Rows from block 5 of a small image classifier, named by matrix and row number. Rows with one number belong to one channel. Each number is 128 + 32 x the weight over its row's rms, rounded and kept within 0 to 255. All counts start at 0.
After each channel's rows are labels from the 100 images, of 14848, where the channel reaches its highest value: "colour at peak" is the nearest of a few named colours to the mean colour under the peak; "lies over" is the class under the peak. Only what is clearly more common there than usual is listed. The data: rendered roads seen from a driver's seat, with toy cars, trees and houses. In brackets: how many of the 100.
# convs1: first pointwise conv (model.blocks.5.convs.1.weight, 96x96x1x1), inputs 0-95
# convs3: second pointwise conv (model.blocks.5.convs.3.weight, 96x96x1x1, transposed), outputs 0-95

convs1.27 [116  52 102  96  78  99 115 159 107 150 130  85 125 112  98  86 105  98 145 100  71 104  92 153  76 119 129  96 165  97 137 163 139 142 166 121 106 109 113  96 125 102 151 118 125 113  99 178  93 156 117 208 111 116 137 125 172 137  92 151 110  79 108 130 145  79 122 102 146  72 180  87  79 123 157 130 168 136 137 120 157 146 138 148  80 198  89 111 154 200 102 102  86 187 139 103]
convs3.27 [ 86 106  87 120 142 124 119 115 127 135 113  73 147 102  89 133 135  74 103 125 137 129  87 131  70  91  92 120 120 122 128 105 108 174 155 105 145 131 133 156 129  90  80  85  82 147 108 138  84 140  76 109 117 139 120 160  92 117 143  93  18 170  87 108 117 140  87  66 119  70 147 101 148 163 152 119 120  45 101  69  88 138 161 134 102 105 127 110  93 136 134 151 124 111 123  44]
colour at peak: black (28)
lies over: road (97)

convs1.35 [ 86 137 161 167 155 131 148 134  82 124  91 172 141 155 151 171 112 166 138 111 127 151 140 129  11  86 117 201 142 108 130 140 135 135 102 131 125  92  33 119 120 214  98 130 123  88 105 114 136 146 139 169 138  75  97 147 153 126 139 153 118 160 170 151 101 161 153  91 105  78  95 125 132 105 106 156 112 120 107 140  88 138 127 138 132 128 173 155  76 154 120 133 168 188  89 161]
convs3.35 [154 148 125 120 116  81 137 130 137 105 103 194 140 103 147  91  64 109 143 101 142 174 151 155 164 127 107 159 125 162  97 107 156 115 134 107  85 142 164 128 108 189 153 156  74  98  95 106 172 121 146 132 164 142 161 129 115 134 119 121 129 103  78 156  86 160 100  85 174 210 153 153  73 117 100 135 104  22 162  69 181 160 108 125 161  96 110 137 114 151 108  96 136 151  83 125]
colour at peak: black (40)
lies over: road (89)

convs1.79 [122  94 136 127 139 125 109 214  93 130 123  86 127  84 117 135 134 153 178  91 119  88 118 134 131  97 132 130 149 145 180 136 115 135 107 155 124 112 137 138 114 220 138  75  98   8 201 197 123  90 117 142 117 100 119 151 103 153 166 132  88 125 102 111 125 144 153 118 135 124 126 123 148 125 137 112 132 137 133 141 137 200 143 134 178 217 129 111 172  83 105 165  98 141 107 123]
convs3.79 [131 101 147 151  97 153 161 229 152 134 141 158 105 127 156 137  77 152 148 150 118 151 166 160 141 179 157 145 136 130 144 143 139 119 135 147 179 130 156 155 124 163 152 169 172 164 158 151 136 145 144 129 166 106 162 116 180 145  73 147 144 157 155 146 140  90 145 158 155 151 147 142 137 134 120 145 126 138 186 168 156 142 128 116 152 199 146 109  99 176 179   5 146 138  63 154]
colour at peak: black (60)
lies over: road (94)

convs1.53 [155 123 138 143  91 167 169 113 110 107 107 141 147 131 112 122 158 143 129 110 142 140 100 102 152 146 114 126 151 188 134 142 161 134 139 130 138 132 119 112 106 139  96 191 140 165 161 103 177 119 133  26 121  86  65 123 117  85  37 122 160  96 159 105 108 153 191  92 125 145 106 114  76 131 109 156  97 110 106  68 142 130 162 136 172  88 182 151  86  88 151  91 103 203  99 161]
convs3.53 [167 140 119 177 132 160 128 130  96 149 150 122 136 103 144  93  64 133 152 139 135 151 123  65 116 118 102 123 157 182 138 126  83 104 139  81 128 130 103  86 109 175 131 139 194  77 123 145 100 140 142 142  93 146 158 104 129 140 141  88 135  87 110 105 103 117   0 186  92 131  59 109  75 116  91 155 142 196 138  79 126 173 131 133 152 130  92 138 143 144 113 113 103  84 141  99]
colour at peak: brown (68)
lies over: road (95)

convs1.6 [176 143 110 121 117 167 143  72 160  87 152 199 164 105 129 112 107 106 114 150 124 157 128  75 170 137 139 117 139 159  49 120 132 149  63  95 124 162  72 144 162 123 118 152  83 216 153 142 143 121 190 162 145 108 127  90 106 119 103 110 139 116 111 150 141 188 156  94 135 164  99 174 132 155 138 124 140 101 112 105 134 180 151 206 163  69 155 127 128 107 100 123 115  79 119 161]
convs3.6 [117 143 101 115 126 146 116 167 128 117 100 116  91 155  98 108  63 116 117 109 134 123 120 178  87 133 137 139 116 154 124 127 192  99 149 152 108 127 133 156 158 143 119 142 144 102 144 167  69 128 191 124 173 176 167  33 140 111  81  57 117  84 130  88 144 132 122  72 159 125 201 108  42  82 100 156 145 118 209 154  92 139 130 114 138 150 163  99 151 142 120  91 145 131 118 139]
colour at peak: brown (82)
lies over: road (78)

convs1.25 [ 84 152 132 154 111 152 133 104  67 112 114 140 143 126 121 155 124 114 151  75  98 139 166 105 109 115 131 137 140 164 104 148 141 120 144 132 156  91 155 134 115 183 113 247  93  98 183  59 186 112  62  84 102 150  68 159 112 123 132 108 153 116 156 137 133 156 114 181 119 122 126 103 152 116 124 105 132 125 144 105 104 197 137 144 122 134 207 134 130 105 136 125 110 148  29 146]
convs3.25 [ 81 111 122  83 118 162 125 108  96  82 185  73 126 137 130 146 166  85 114 146 129  98  93  94 110 135  78 180 138 121 233 129 124  66 146 121 100 140 103 125  85 118 151 137  87  82 127 109 116 112  85 139 118 120  93 172 115  41 129 136 197 136 117  90  72 126 125 160 111 193 170 116 146 159 173 124 121 156 140 103 152 132 117 127 137 126 113 139 128 160 121 131 108  97 192  75]
colour at peak: grey (53)
lies over: road (84)

convs1.33 [ 94 146 113 149 124 114 127 110 122 109 107 130 141 122 113 158 139 175 135 139 156 139 149 108 175  91 170 114 107 143 107 112 142  90 163 141 200 116 108 138 112 130 146 151  95 127 148  98 117 137  71 230  80 181 125 213 136  94 106 124 104 146 160 123 122 113 102 120 156 139 126 121  46 110  80 162 175 129 108 101 152  78 143 189  65 126  59 123  67 139 109  89 134 136 118 177]
convs3.33 [131 168 136 135 180 111 117 136 127 121  99  69 169 134 140 141 164  98 141 139  95 135 142  95 113 143  89 132 123  89  84 122  58 135 139 108 179 150 148 146 127 175  72  95 137 119 177 154  98 171  95 129  71 152 102 152 144 134 179 187  61 156  71 115 157  94 130 127 125 100 216 130 112 171 131 135 111 129 106  98  82 125 127 130 129 130 173 169 141 153 161 138  94  39 168 110]
colour at peak: black (38)
lies over: road (92)